Rows from block 8 of a small segmentation model, named by matrix and row number. Each number is 50 + 15 x the weight over its row's rms, rounded and kept within 0 to 99. All counts start at 0. After the name is the row's rms in percent of the matrix's.
After each channel's rows are labels from the 100 images, of 14976, where the channel reaches its highest value: "top examples" is what is common among them. Only what is clearly more common there than usual is listed. The data: simulated telescope pictures of galaxies.
# convs0: first 3x3 conv (model.decb.0.0.convs.0.weight, 192x384x3x3, each kernel summed), inputs 256-383

convs0.45 100:10 37 62 40 33 29 61 35 49 67 54 61 40 52 44 55 45 30 55 53 67 27 36 41 40 70 56 51 65 45 29 31 57 69 84 53 56 21 31 50 43 69 58 46 49 15 28 64 71 56 29 51 41 27 30 17 84 32 51 40 33 45 34 66 39 69 27 40 56 76 76 33 41 28 24 47 51 63 28 43 48 50 45 30 26 09 47 36 30 61 68 77 50 64 40 33 41 38 37 56 51 72 54 31 29 43 40 32 47 30 40 60 59 68 40 64 55 11 30 53 91 39 60 57 49 52 55 37
top examples: merging pair; star cluster

convs0.64 098:53 37 44 73 37 81 52 51 35 27 42 61 71 50 51 45 49 14 46 26 33 50 60 54 54 42 46 49 68 28 33 59 83 47 28 22 58 39 86 70 52 38 30 41 29 72 65 47 70 49 46 32 69 66 51 38 31 54 31 81 67 47 67 34 21 29 35 54 43 48 35 28 62 76 48 47 47 29 68 24 41 40 19 78 37 48 55 68 78 42 42 70 41 72 93 77 60 35 41 44 43 36 41 35 51 45 13 57 53 20 52 55 51 74 72 90 59 79 50 95 42 41 19 43 09 82 39 84
top examples: ring galaxy

convs0.144 096:82 12 35 57 39 40 59 28 54 00 49 31 63 64 45 87 43 54 60 61 47 28 17 63 28 35 45 45 78 27 84 49 48 17 23 38 53 63 36 56 37 35 49 76 57 00 76 56 80 20 61 40 48 52 68 61 61 45 61 35 46 45 31 62 41 43 21 55 47 63 58 42 28 43 58 58 25 44 25 37 35 63 18 51 47 52 55 58 54 38 47 43 69 86 47 41 30 51 40 86 07 60 17 87 22 30 71 41 54 46 59 50 61 42 85 29 86 44 47 25 37 43 56 68 40 37 80 50
top examples: ring galaxy

convs0.177 126:39 92 54 76 28 48 47 53 37 89 17 69 41 58 69 70 46 61 55 62 53 40 27 47 38 40 27 45 61 50 19 45 68 59 66 00 63 50 46 53 46 20 52 65 91 43 46 99 44 22 40 43 28 57 71 45 06 50 39 69 71 38 49 66 38 49 30 56 59 56 63 33 58 47 44 47 49 43 54 46 48 60 12 88 50 46 74 56 43 70 85 64 59 13 68 38 34 30 75 51 47 61 60 46 24 55 17 47 77 24 57 69 30 51 45 68 35 51 56 58 58 34 65 56 35 41 68 25
top examples: many-armed spiral; winding: anticlockwise outward; tilted; edge-on disc

convs0.34 108:51 30 35 30 39 58 61 61 35 41 47 48 52 48 54 59 26 42 67 54 99 74 62 65 43 49 83 56 43 37 60 90 60 05 29 83 43 34 32 23 20 47 48 20 44 34 25 18 80 57 51 32 77 32 80 17 60 34 19 29 47 36 69 54 81 55 45 72 58 70 55 43 64 35 49 52 48 40 55 55 91 36 58 54 22 33 56 52 57 26 53 63 51 51 47 40 13 44 48 54 32 40 37 42 16 57 52 16 45 41 55 34 42 23 57 40 19 29 42 43 71 55 44 44 48 44 41 61
top examples: ring galaxy; tilted

convs0.167 096:14 89 41 32 32 48 57 50 31 74 51 56 55 56 56 75 42 58 49 27 78 66 45 39 63 48 11 23 50 58 45 29 76 87 60 64 66 47 98 54 64 61 76 59 73 51 53 72 44 35 79 52 78 63 58 34 77 63 48 81 48 49 45 54 75 52 62 28 37 51 46 83 42 61 29 30 37 73 56 58 55 44 45 85 50 64 43 33 66 53 50 50 27 07 30 64 50 52 19 53 30 52 50 62 37 60 37 39 46 05 50 64 65 45 48 35 42 76 50 45 54 41 59 51 67 39 66 55
top examples: star cluster

convs0.134 129:71 25 64 34 82 40 58 70 48 23 56 26 31 57 39 40 22 31 78 58 34 41 70 38 77 49 22 46 51 46 38 33 60 58 65 56 50 55 55 66 57 48 59 55 63 71 19 80 88 74 51 67 62 72 30 33 44 55 62 49 67 53 32 99 49 80 35 59 91 56 40 56 64 16 97 45 48 55 62 47 60 59 48 69 39 43 52 56 51 47 73 39 52 41 33 60 25 48 42 50 62 41 41 64 35 48 54 38 73 56 41 09 78 28 23 57 09 31 08 38 65 53 56 52 41 80 28 68
top examples: ring galaxy; small; tilted

convs0.66 082:00 30 55 77 37 53 30 56 41 09 41 55 57 62 22 68 47 42 75 37 51 80 40 51 53 70 29 55 24 88 96 59 28 44 36 67 35 36 59 62 69 38 58 27 94 35 46 11 48 40 70 66 91 54 45 67 21 74 34 41 40 40 40 47 50 73 43 53 70 03 25 67 39 35 29 50 56 11 58 72 47 60 44 60 30 52 35 77 82 71 27 50 75 60 46 60 55 61 84 45 36 52 33 32 61 62 13 61 33 37 60 48 44 59 35 50 54 73 55 62 46 53 85 62 41 19 63 56
top examples: star cluster

convs0.37 102:76 39 18 99 49 57 71 36 43 78 79 28 34 71 63 78 62 26 69 64 62 65 49 31 66 33 88 36 37 44 29 59 39 33 47 32 37 24 35 41 23 41 46 18 68 05 35 49 57 38 49 29 39 34 36 43 55 63 92 63 54 51 45 71 66 00 28 40 52 66 50 31 65 68 77 55 46 41 69 61 47 73 65 63 62 41 62 37 73 00 49 55 72 78 54 45 72 40 10 95 50 38 45 31 74 54 51 63 47 68 48 36 38 22 56 42 72 42 64 70 47 68 43 71 45 58 53 55
top examples: merging pair

convs0.90 094:24 86 53 45 50 49 40 26 38 06 49 47 44 44 52 64 61 67 77 39 43 55 19 47 20 27 57 61 66 42 61 83 51 54 30 24 63 49 90 67 59 28 57 37 41 23 79 29 20 37 40 38 53 71 44 33 62 54 24 82 58 30 47 58 84 50 28 38 61 69 57 45 42 46 67 41 68 22 65 43 78 46 62 63 72 42 56 65 66 87 45 78 60 66 51 45 08 69 73 51 35 74 57 44 41 45 02 41 50 74 41 46 60 75 74 44 27 28 29 59 48 54 27 36 20 71 74 55
top examples: many-armed spiral; winding: anticlockwise outward

convs0.116 125:22 41 38 54 78 66 46 59 46 25 46 49 59 51 39 69 56 59 41 24 33 39 36 34 79 49 60 25 37 90 34 59 43 40 51 75 62 51 57 46 57 43 53 43 57 34 13 05 30 41 52 32 32 52 41 49 09 58 36 63 40 45 68 25 25 83 34 24 37 63 54 46 46 42 20 43 23 29 50 50 63 59 57 51 35 40 30 36 53 36 31 94 52 35 55 44 41 11 30 59 54 35 51 51 56 52 38 29 34 40 56 49 35 54 72 06 61 72 62 33 31 16 58 77 48 48 08 54
top examples: merging pair

convs0.158 096:69 54 74 52 41 58 39 71 51 52 63 48 29 69 47 64 53 76 57 77 45 38 48 48 86 55 44 15 39 47 37 36 69 77 18 31 32 28 46 33 44 65 52 08 59 54 29 61 56 66 59 51 72 37 66 56 37 62 59 39 70 36 84 52 68 00 38 81 63 48 54 59 70 98 52 52 56 55 52 49 42 31 44 62 38 53 77 68 58 22 61 52 55 47 47 50 56 31 57 68 95 30 57 61 46 67 44 50 54 57 54 31 23 34 29 52 73 66 32 40 64 32 66 37 55 68 32 57
top examples: merging pair; flattened elliptical

convs0.82 100:45 67 23 29 33 58 29 59 62 37 50 52 07 45 80 75 22 46 39 38 36 57 48 46 37 45 41 73 93 57 55 93 71 27 34 07 59 54 48 78 52 56 23 43 40 21 74 22 69 01 45 52 27 54 59 56 49 52 56 62 42 61 48 71 66 50 41 65 63 39 40 51 54 35 51 60 30 30 38 60 63 32 89 50 46 42 93 39 55 74 32 46 44 73 67 49 44 50 58 29 27 27 50 47 27 74 52 47 43 82 39 65 47 60 71 45 43 44 58 61 38 84 65 36 55 50 63 13
top examples: many-armed spiral; lensed arc

convs0.99 098:15 49 24 34 87 48 67 43 55 82 44 41 32 37 28 56 64 77 37 16 69 40 61 27 59 53 70 53 48 62 49 61 38 45 26 55 59 47 27 55 65 91 63 56 47 72 79 35 64 22 37 56 20 34 34 49 25 55 53 46 43 65 48 04 42 79 86 24 42 28 54 21 41 41 36 52 27 63 52 64 58 73 99 35 89 71 63 21 55 42 74 43 48 22 67 42 78 55 62 16 66 22 18 57 56 47 70 46 46 38 72 73 56 56 69 47 84 15 71 50 40 51 58 37 53 47 39 27
top examples: round elliptical

convs0.95 118:56 65 71 25 59 26 52 27 67 62 31 44 26 58 45 56 51 35 38 57 35 45 54 63 50 58 39 60 28 45 58 37 61 64 66 79 47 42 31 63 64 79 47 48 63 15 20 70 50 52 71 54 99 63 66 54 16 29 41 67 39 66 65 48 61 46 42 67 40 42 67 83 65 02 34 42 48 71 40 57 65 66 74 63 69 47 36 48 46 33 34 65 31 18 21 47 72 45 41 58 71 64 69 49 40 47 60 56 52 50 38 71 49 69 25 52 42 32 58 57 42 58 63 49 46 87 36 35
top examples: many-armed spiral; winding: clockwise outward

convs0.58 125:62 55 44 67 42 62 34 57 07 92 22 64 64 18 34 79 38 07 49 71 79 43 47 53 69 37 73 32 50 49 35 80 37 15 78 65 62 19 51 09 28 35 41 33 30 49 68 78 37 41 54 38 37 40 61 36 58 56 41 46 47 30 46 88 57 51 31 24 24 43 45 54 80 59 15 35 49 42 38 62 33 24 30 56 30 36 33 48 56 63 10 72 55 41 52 51 41 41 58 41 58 51 67 45 43 74 43 45 35 41 61 77 30 32 84 68 45 61 99 37 81 56 15 67 44 43 51 51
top examples: star cluster; many-armed spiral

convs0.63 139:30 34 60 55 40 39 51 50 32 41 36 45 41 49 50 47 30 00 41 51 50 31 39 40 46 52 22 37 49 47 27 51 49 50 37 31 23 41 72 83 61 31 60 38 40 55 00 48 68 66 17 54 69 73 16 46 65 16 40 55 52 26 40 25 69 60 74 65 44 41 40 80 71 50 64 73 54 81 50 72 59 42 45 45 41 35 53 61 53 39 63 51 47 68 49 46 33 71 64 28 71 57 33 09 63 68 71 28 12 73 66 00 72 47 37 76 28 58 00 69 52 57 41 59 65 49 47 51
top examples: ring galaxy; barred spiral

convs0.130 091:10 41 54 63 34 44 44 56 77 35 64 43 44 75 56 58 66 50 53 67 60 43 52 41 32 63 54 49 47 92 64 82 73 52 37 47 32 81 48 34 34 31 52 44 71 00 65 80 71 53 74 48 31 40 67 65 18 41 53 49 20 35 67 09 57 77 26 55 52 56 63 41 19 51 52 47 52 99 42 58 54 45 51 33 46 46 54 76 34 43 45 51 41 05 87 30 17 51 78 79 50 86 56 12 49 29 46 64 68 12 19 73 57 62 26 35 57 77 46 51 49 54 81 49 49 26 61 43
top examples: round elliptical

convs0.127 101:47 97 63 67 22 74 99 40 34 72 35 50 40 71 58 57 73 54 51 67 48 38 57 24 22 29 33 54 93 47 16 84 62 44 74 50 57 59 64 51 34 59 38 79 72 16 43 34 75 33 25 49 23 63 62 52 46 62 63 47 63 61 66 58 61 47 40 42 41 91 52 49 34 04 72 75 38 37 51 52 54 58 46 38 65 46 84 36 40 48 62 60 47 52 19 03 37 41 47 61 63 41 47 42 66 51 34 14 46 38 48 78 31 21 56 47 36 32 40 73 71 45 88 38 45 49 57 11
top examples: ring galaxy; lensed arc

convs0.123 086:22 38 82 66 49 60 57 61 62 47 52 52 37 67 72 47 71 33 35 70 22 58 47 61 45 64 24 13 41 53 66 45 30 59 31 88 57 23 54 25 76 80 50 45 60 31 71 47 54 54 69 67 40 51 43 42 34 51 47 42 35 46 34 20 37 40 52 75 63 43 34 41 53 25 65 44 54 78 33 53 32 21 60 58 46 40 75 50 85 79 52 43 91 42 54 34 66 54 56 60 36 59 94 71 40 39 72 77 44 40 47 71 52 41 13 38 73 78 47 54 70 43 19 70 56 32 27 30
top examples: round elliptical

convs0.143 089:34 78 29 62 66 52 46 17 05 23 47 51 23 53 63 50 69 65 11 52 44 67 48 58 74 16 82 61 44 19 72 52 69 50 54 56 32 63 42 37 33 66 42 25 56 43 38 61 55 61 64 40 70 42 55 48 35 42 36 27 50 74 65 31 49 90 53 46 47 52 63 41 54 50 71 43 56 57 64 15 85 40 80 41 79 31 63 16 43 13 41 57 21 68 38 33 64 64 24 15 60 60 32 25 74 50 41 54 21 34 72 83 49 44 45 51 78 65 55 56 63 42 56 58 33 22 67 77
top examples: merging pair

convs0.21 093:46 30 30 82 52 58 98 68 69 32 44 58 52 82 69 65 48 36 38 25 33 67 55 62 26 59 39 36 76 40 70 65 54 89 48 28 41 45 38 24 32 62 28 58 76 29 46 64 61 62 53 66 47 30 45 64 51 57 52 71 57 60 67 48 36 64 66 46 61 29 63 59 31 57 33 46 24 59 53 62 40 66 64 87 46 75 89 38 26 38 49 27 69 18 37 37 36 55 34 51 47 62 17 42 38 43 66 73 43 69 35 70 53 41 60 49 49 44 60 84 74 81 59 75 35 48 30 49
top examples: round elliptical

convs0.138 094:48 30 61 63 24 52 58 36 37 41 18 43 40 58 65 48 51 59 44 00 78 43 46 41 37 55 26 76 70 28 62 79 25 47 21 03 54 48 45 71 66 30 18 38 47 33 49 54 64 68 54 32 61 82 91 75 48 34 20 66 57 45 45 00 55 49 64 93 59 31 76 28 37 50 74 70 37 66 51 49 56 39 31 62 38 47 48 59 31 25 59 59 43 55 37 40 39 43 32 32 53 97 57 84 74 70 68 38 46 42 63 13 86 63 65 44 52 58 46 68 44 35 25 33 34 91 64 59
top examples: ring galaxy; lensed arc